config.toml
model = "sound classifier"
dataset = "chords played on synthesised instruments"
train_examples = 52083
noise_aug = 0.002
time_shift_ms = 50
n_mels = 64
hop_length = 160
input = "log_mel"
spec_augment = false
win_length = 512
targets = ["root", "quality"]
num_classes = [12, 12]
arch = "transformer"
norm = "layernorm"
norm_position = "pre"
activation = "gelu"
mlp_ratio = 3
head_dim = 64
fused_qkv = false
bias = "none"
qk_norm = false
parallel_block = false
inner_norm = false
moe = "top_k"
num_experts = 8
moe_every = 2
expert_mlp_ratio = 0.25
experts_per_token = 1
shared_expert = false
subsampling = 2
layers = 14
width = 192
positions = "learned"
pooling = "mean"
mixing = "cutmix"
label_smoothing = 0.1
loss = "cross_entropy"
residual_init = "none"
optimizer = "adamw"
lr = 0.00073
beta1 = 0.9
beta2 = 0.99
eps = 1e-10
grad_clip = 1.0
steps = 5600
batch_size = 128
epochs = 13.8
lr_schedule = "cosine"
final_lr_fraction = 0.01
warmup_steps = 280
weight_decay = 0.4
Rows from block 11 of a small sound classifier, named by matrix and row number. Rows with one number within an expert belong to one neuron, the router's apart. Each number is 50 + 15 x the weight over its row's rms, rounded and kept within 0 to 99. All counts start at 0.
Before each expert's rows are labels from the 100 clips, of 14976, where the router gives the expert most weight on average: "responds to" is what is common among them. Only what is clearly more common there than usual is listed. The data: chords played on synthesised instruments.
# router: router (model.blocks.11.mlp.router.weight, 8x192), inputs 0-47
# up: expert up (model.blocks.11.mlp.up, 8x48x192), inputs 0-47
# down: expert down (model.blocks.11.mlp.down, 8x192x48, transposed), outputs 0-47

# expert 2
responds to: the note F#; the note D#; reverberation; root: B
router.2:33 38 28 42 66 81 71 33 35 51 46 43 25 44 48 49 18 55 65 37 56 64 49 50 59 75 49 64 18 52 21 49 58 29 77 52 46 50 55 43 42 46 24 55 67 46 73 61
up.0:63 46 47 49 60 50 63 44 52 82 28 49 39 41 12 67 22 65 67 35 30 35 86 72 56 21 67 57 52 37 50 49 36 55 37 59 51 41 30 54 69 80 70 44 51 51 46 35
down.0:70 39 62 68 50 48 34 55 39 41 80 45 66 81 60 48 61 35 34 43 87 39 31 61 56 45 44 50 49 33 52 29 21 52 53 49 46 43 71 59 40 24 20 34 45 71 65 63
up.1:53 34 33 24 52 56 67 46 48 41 29 54 26 47 32 38 24 42 74 72 52 38 73 51 34 64 14 46 38 84 33 35 47 48 59 50 04 55 48 05 42 44 58 65 29 45 50 45
down.1:56 59 52 59 27 39 43 66 96 62 31 39 28 67 24 62 48 45 43 54 46 40 52 29 43 36 56 41 64 36 44 48 48 56 70 35 43 54 26 62 32 69 47 48 36 41 56 43
up.2:69 43 51 51 42 28 49 72 45 85 38 65 54 35 48 25 50 62 69 48 61 34 48 31 32 41 42 74 38 70 43 47 35 52 65 55 35 57 46 59 38 37 32 70 53 69 63 68
down.2:31 56 25 37 21 39 34 49 56 25 44 69 52 37 54 80 70 38 46 34 51 73 59 49 79 42 61 45 55 59 71 74 55 37 39 13 28 47 47 37 48 47 50 33 29 45 59 60
up.3:72 61 36 57 61 54 52 38 54 71 40 70 31 60 16 70 25 70 66 64 26 46 76 69 43 30 59 56 69 34 27 52 34 48 44 71 47 39 46 55 54 75 71 52 56 65 41 39
down.3:75 47 55 42 48 45 48 53 52 50 60 55 60 53 61 51 81 41 07 44 73 57 38 50 55 62 59 23 30 26 50 59 18 32 38 93 50 49 55 52 40 53 41 28 54 55 34 64
up.4:60 61 74 79 62 53 47 82 61 62 56 56 44 37 66 52 57 68 48 39 59 31 52 62 48 47 80 36 62 46 31 51 77 18 68 49 39 67 65 39 35 70 64 68 47 53 36 56
down.4:59 37 35 86 44 50 37 50 35 53 28 42 68 48 62 49 49 73 57 59 48 79 64 36 45 60 38 69 79 60 27 58 83 34 36 32 41 70 52 34 61 60 61 78 46 29 69 56
up.5:54 49 66 69 58 52 55 59 38 56 51 61 53 46 77 46 60 68 45 37 63 46 57 46 67 50 59 64 41 47 22 49 53 46 74 49 27 72 55 24 41 57 60 75 48 61 45 68
down.5:40 29 28 60 21 41 41 54 55 34 18 61 55 54 29 73 47 55 79 67 44 48 48 18 84 26 56 44 64 47 33 40 45 49 32 39 31 69 18 55 55 59 64 63 59 66 28 57
up.6:27 62 53 63 53 69 53 40 36 64 61 42 48 34 47 74 34 69 24 38 36 50 67 70 51 62 76 53 22 24 52 54 66 46 57 57 63 43 77 54 57 59 73 64 56 50 49 42
down.6:59 56 45 43 39 35 43 60 59 33 54 58 63 56 75 38 76 47 50 60 63 76 28 53 34 23 41 57 56 51 61 61 32 45 46 25 52 29 52 43 40 25 32 65 45 78 52 45

# expert 6
responds to: the note D; the note B; the note G#; root: G#
router.6:43 53 40 46 46 56 54 51 53 69 76 51 44 55 44 60 58 38 13 55 38 52 66 71 36 50 60 38 63 47 80 23 39 44 46 46 47 58 44 25 75 25 73 57 37 26 44 79
up.30:33 68 53 56 61 39 44 42 56 67 61 62 69 43 39 64 48 56 54 59 35 52 42 55 61 64 45 54 42 38 38 47 48 23 66 14 32 42 53 20 51 48 14 57 54 60 58 22
down.30:37 57 81 27 35 45 37 61 67 53 47 37 57 39 48 53 73 41 65 76 83 55 54 34 62 34 37 42 54 41 38 74 74 48 53 70 63 49 61 67 67 81 23 88 64 61 43 37
up.31:38 60 54 44 42 58 44 26 59 51 03 45 56 64 35 53 32 43 30 49 44 31 60 46 46 27 60 49 26 42 62 57 54 50 29 65 69 54 59 89 67 42 55 49 59 45 52 58
down.31:64 56 73 38 79 60 71 50 63 53 54 65 49 71 64 67 71 38 39 33 46 73 45 44 37 53 73 20 59 44 53 40 27 44 42 32 33 28 31 44 38 45 56 42 68 44 68 42
up.32:61 53 43 68 28 57 50 56 43 56 19 56 53 44 37 59 30 85 47 54 59 37 48 30 50 35 47 60 37 29 10 72 63 61 20 76 43 45 39 60 59 50 37 73 63 35 60 76
down.32:75 54 63 41 65 37 44 67 55 18 55 56 69 50 44 31 35 37 44 26 31 40 75 55 86 39 73 33 59 35 62 43 35 58 38 47 47 38 60 55 35 51 50 37 45 69 74 36
up.33:33 38 47 44 71 38 43 76 56 34 51 73 46 47 61 68 48 48 62 86 27 46 34 39 37 39 25 55 76 63 48 28 35 42 55 42 18 52 30 52 20 21 67 41 43 38 51 38
down.33:52 63 62 72 53 50 36 51 44 46 51 50 59 40 36 51 34 53 58 31 40 49 44 49 99 51 40 55 34 29 64 55 55 49 62 66 50 65 69 41 47 81 55 58 32 59 31 28
up.34:50 76 49 77 47 36 35 67 30 48 42 46 39 58 49 69 53 69 55 43 79 38 40 46 95 58 61 45 49 67 17 51 39 42 50 58 43 55 40 63 41 79 62 31 70 68 30 46
down.34:27 53 55 51 55 53 42 46 53 48 62 45 47 64 63 51 54 28 50 22 79 50 43 69 99 70 55 27 55 55 43 27 69 63 79 65 65 44 56 56 37 39 27 38 46 61 55 47
up.35:72 47 56 37 56 44 64 27 56 51 77 37 66 45 61 69 70 42 51 30 28 39 53 67 28 63 61 48 59 55 66 29 57 60 51 49 51 55 39 29 65 51 72 61 38 68 41 56
down.35:29 66 38 55 51 39 45 41 44 51 53 64 32 24 43 57 33 45 41 71 36 42 78 37 50 85 44 39 73 58 49 49 38 41 44 36 30 61 41 36 61 41 35 63 34 57 49 44
up.36:46 86 36 43 57 39 51 56 52 47 68 72 49 34 55 56 55 44 54 67 58 25 62 56 40 69 55 48 45 62 53 32 46 47 66 55 13 47 51 37 47 42 65 39 53 47 28 64
down.36:42 38 51 54 54 54 32 22 49 60 30 61 47 54 32 76 38 35 28 43 43 61 54 65 45 51 21 51 31 38 22 51 50 57 52 65 52 46 47 32 47 50 70 52 64 48 60 57

# expert 3
responds to: the note F; root: F; the note C; reverberation
router.3:62 73 48 31 48 61 34 42 39 35 33 42 69 54 67 51 47 67 29 46 41 42 51 09 73 33 39 56 39 39 50 68 57 55 44 57 45 44 52 72 57 29 44 52 45 68 73 70
up.30:47 26 71 35 26 54 38 44 46 33 61 72 46 40 68 55 65 55 48 82 34 37 43 57 37 53 34 49 58 82 46 51 68 40 71 52 51 34 53 49 60 37 42 45 39 53 68 49
down.30:64 62 40 55 51 43 54 54 68 36 70 28 58 72 46 62 64 24 43 37 32 59 47 50 27 60 56 46 75 60 52 52 48 45 40 52 48 40 68 69 55 24 13 32 67 62 66 38
up.31:46 69 57 77 41 45 67 67 46 22 56 29 45 53 82 45 67 80 29 63 46 37 44 38 53 71 41 53 51 45 39 44 65 38 59 47 09 33 85 66 28 46 34 27 61 58 55 34
down.31:59 56 41 48 37 51 70 50 48 30 65 80 55 40 40 54 34 29 59 61 59 76 52 56 36 40 61 54 78 42 44 57 75 44 62 63 41 26 42 45 38 44 65 51 61 55 58 35
up.32:67 35 39 58 51 56 57 36 42 57 40 43 29 50 23 26 39 67 64 36 26 57 60 67 46 23 65 69 36 66 56 49 26 60 43 45 73 57 49 59 39 26 48 38 37 53 44 69
down.32:44 50 61 68 53 48 22 48 61 39 41 29 68 44 66 33 66 62 37 44 63 70 27 54 55 43 58 84 53 56 50 48 66 69 35 26 73 44 42 61 40 64 38 43 55 46 42 31
up.33:69 53 50 49 46 65 66 34 52 61 51 51 42 46 34 32 23 56 44 26 14 32 59 60 59 11 90 52 14 47 76 42 35 59 45 45 60 65 55 53 56 44 48 52 29 47 33 59
down.33:38 60 42 70 77 41 18 61 65 58 53 49 52 52 83 49 35 56 53 29 67 47 45 61 78 42 39 68 57 41 57 38 70 51 68 26 67 40 66 44 26 56 51 62 55 31 47 58
up.34:27 64 56 65 69 44 51 48 38 73 18 31 44 51 38 60 45 42 77 37 64 51 67 48 55 27 50 36 50 54 42 46 49 51 61 78 40 42 44 59 55 58 63 81 58 53 49 44
down.34:52 40 39 30 75 56 66 47 54 58 41 49 41 67 49 44 35 32 28 41 26 39 37 60 52 74 36 68 21 31 45 64 35 59 42 66 48 50 43 52 44 35 44 55 35 34 38 57
up.35:46 54 47 75 47 58 88 40 67 59 38 57 37 55 18 48 52 59 69 53 21 67 61 60 48 37 61 52 46 65 60 34 42 55 31 65 64 29 52 30 47 52 43 44 15 20 24 10
down.35:57 24 49 43 68 45 80 75 65 14 50 73 32 53 46 49 29 67 51 68 74 71 53 52 61 17 59 42 46 34 63 73 45 49 38 38 41 30 34 67 44 50 40 57 52 26 50 57
up.36:49 63 41 25 28 55 68 60 52 50 74 72 52 48 50 55 62 13 56 74 42 39 36 65 31 46 28 56 74 69 64 62 42 34 55 66 41 75 37 30 65 38 64 55 39 57 55 56
down.36:66 49 67 44 35 60 42 55 24 57 38 35 40 64 22 47 71 62 46 33 66 28 48 38 37 38 37 46 69 57 51 62 70 45 53 69 68 57 53 41 39 44 54 43 68 67 63 54

# expert 0
responds to: minor-major 7th
router.0:48 62 49 77 69 49 61 56 45 78 44 44 60 59 48 37 69 74 34 46 35 56 76 40 62 40 40 51 67 44 50 73 67 50 15 39 50 61 56 16 66 68 66 68 67 40 43 52
up.30:49 01 37 36 54 44 29 58 22 70 53 45 46 48 44 53 61 51 44 89 58 55 69 47 27 47 68 49 74 68 35 54 68 53 28 57 61 33 44 40 77 61 51 58 49 27 53 34
down.30:55 54 72 61 36 61 77 55 51 69 72 68 70 34 49 61 27 29 53 24 51 50 47 51 64 27 27 36 55 40 37 47 27 73 57 53 51 18 44 57 63 45 37 46 60 32 79 31
up.31:74 62 36 46 59 60 68 21 29 74 56 46 51 42 43 53 13 58 60 33 21 31 81 59 40 70 42 63 49 50 57 64 56 48 39 79 36 43 54 44 67 56 66 45 42 39 51 66
down.31:51 40 51 67 72 26 37 55 61 59 69 63 33 51 65 62 66 46 39 35 56 27 29 70 43 66 63 39 51 46 45 75 57 43 51 52 43 46 45 75 33 47 20 35 79 54 76 39
up.32:57 36 69 57 38 39 40 50 40 88 62 37 59 50 54 50 40 57 53 49 44 30 44 47 71 93 69 40 46 51 50 71 65 65 32 53 39 51 63 66 66 54 58 38 68 40 60 71
down.32:64 59 57 39 48 80 54 37 51 21 40 45 74 40 70 79 43 25 42 35 56 35 52 70 57 58 59 39 50 67 43 44 35 50 53 24 46 33 62 43 35 46 23 62 68 62 99 50
up.33:43 42 44 46 61 57 63 61 54 27 31 55 39 39 81 64 45 58 55 33 51 62 48 33 80 61 35 43 56 50 64 45 41 70 25 42 31 41 43 61 42 60 36 44 75 56 64 35
down.33:47 64 65 38 84 69 55 29 40 44 64 46 69 45 56 54 52 58 49 46 55 26 35 53 56 49 53 79 36 68 56 50 59 69 69 33 39 65 21 50 70 45 31 38 49 79 51 52
up.34:51 19 65 52 46 22 10 60 48 53 50 31 57 59 37 29 41 70 40 62 58 57 40 56 26 53 88 39 57 36 39 26 50 54 22 60 54 51 44 56 57 38 46 51 54 49 51 38
down.34:54 65 72 61 30 46 65 55 51 60 71 24 80 52 82 78 82 41 81 52 65 28 45 24 51 52 46 49 52 34 50 62 50 40 32 45 60 44 61 24 61 45 58 64 28 51 56 58
up.35:32 62 43 32 49 45 50 65 33 75 58 57 58 61 30 66 48 26 65 74 33 47 48 61 38 65 33 44 57 61 36 45 40 44 30 35 39 62 62 42 21 30 66 66 56 56 54 65
down.35:84 67 56 58 24 48 50 58 18 42 67 45 48 38 59 54 57 48 65 38 46 52 60 62 48 53 45 72 67 49 35 68 61 31 48 20 51 43 70 76 56 46 62 31 51 60 65 42
up.36:45 45 30 59 46 35 52 58 82 59 62 60 61 42 52 55 54 57 60 90 47 72 48 64 23 54 45 55 46 84 69 57 42 48 66 31 31 70 51 40 62 30 48 58 28 62 36 53
down.36:70 44 68 23 49 44 41 38 39 56 67 14 56 40 61 45 64 63 77 42 49 33 53 57 29 10 63 56 55 33 19 47 44 35 62 49 75 44 49 52 40 62 65 63 51 56 57 48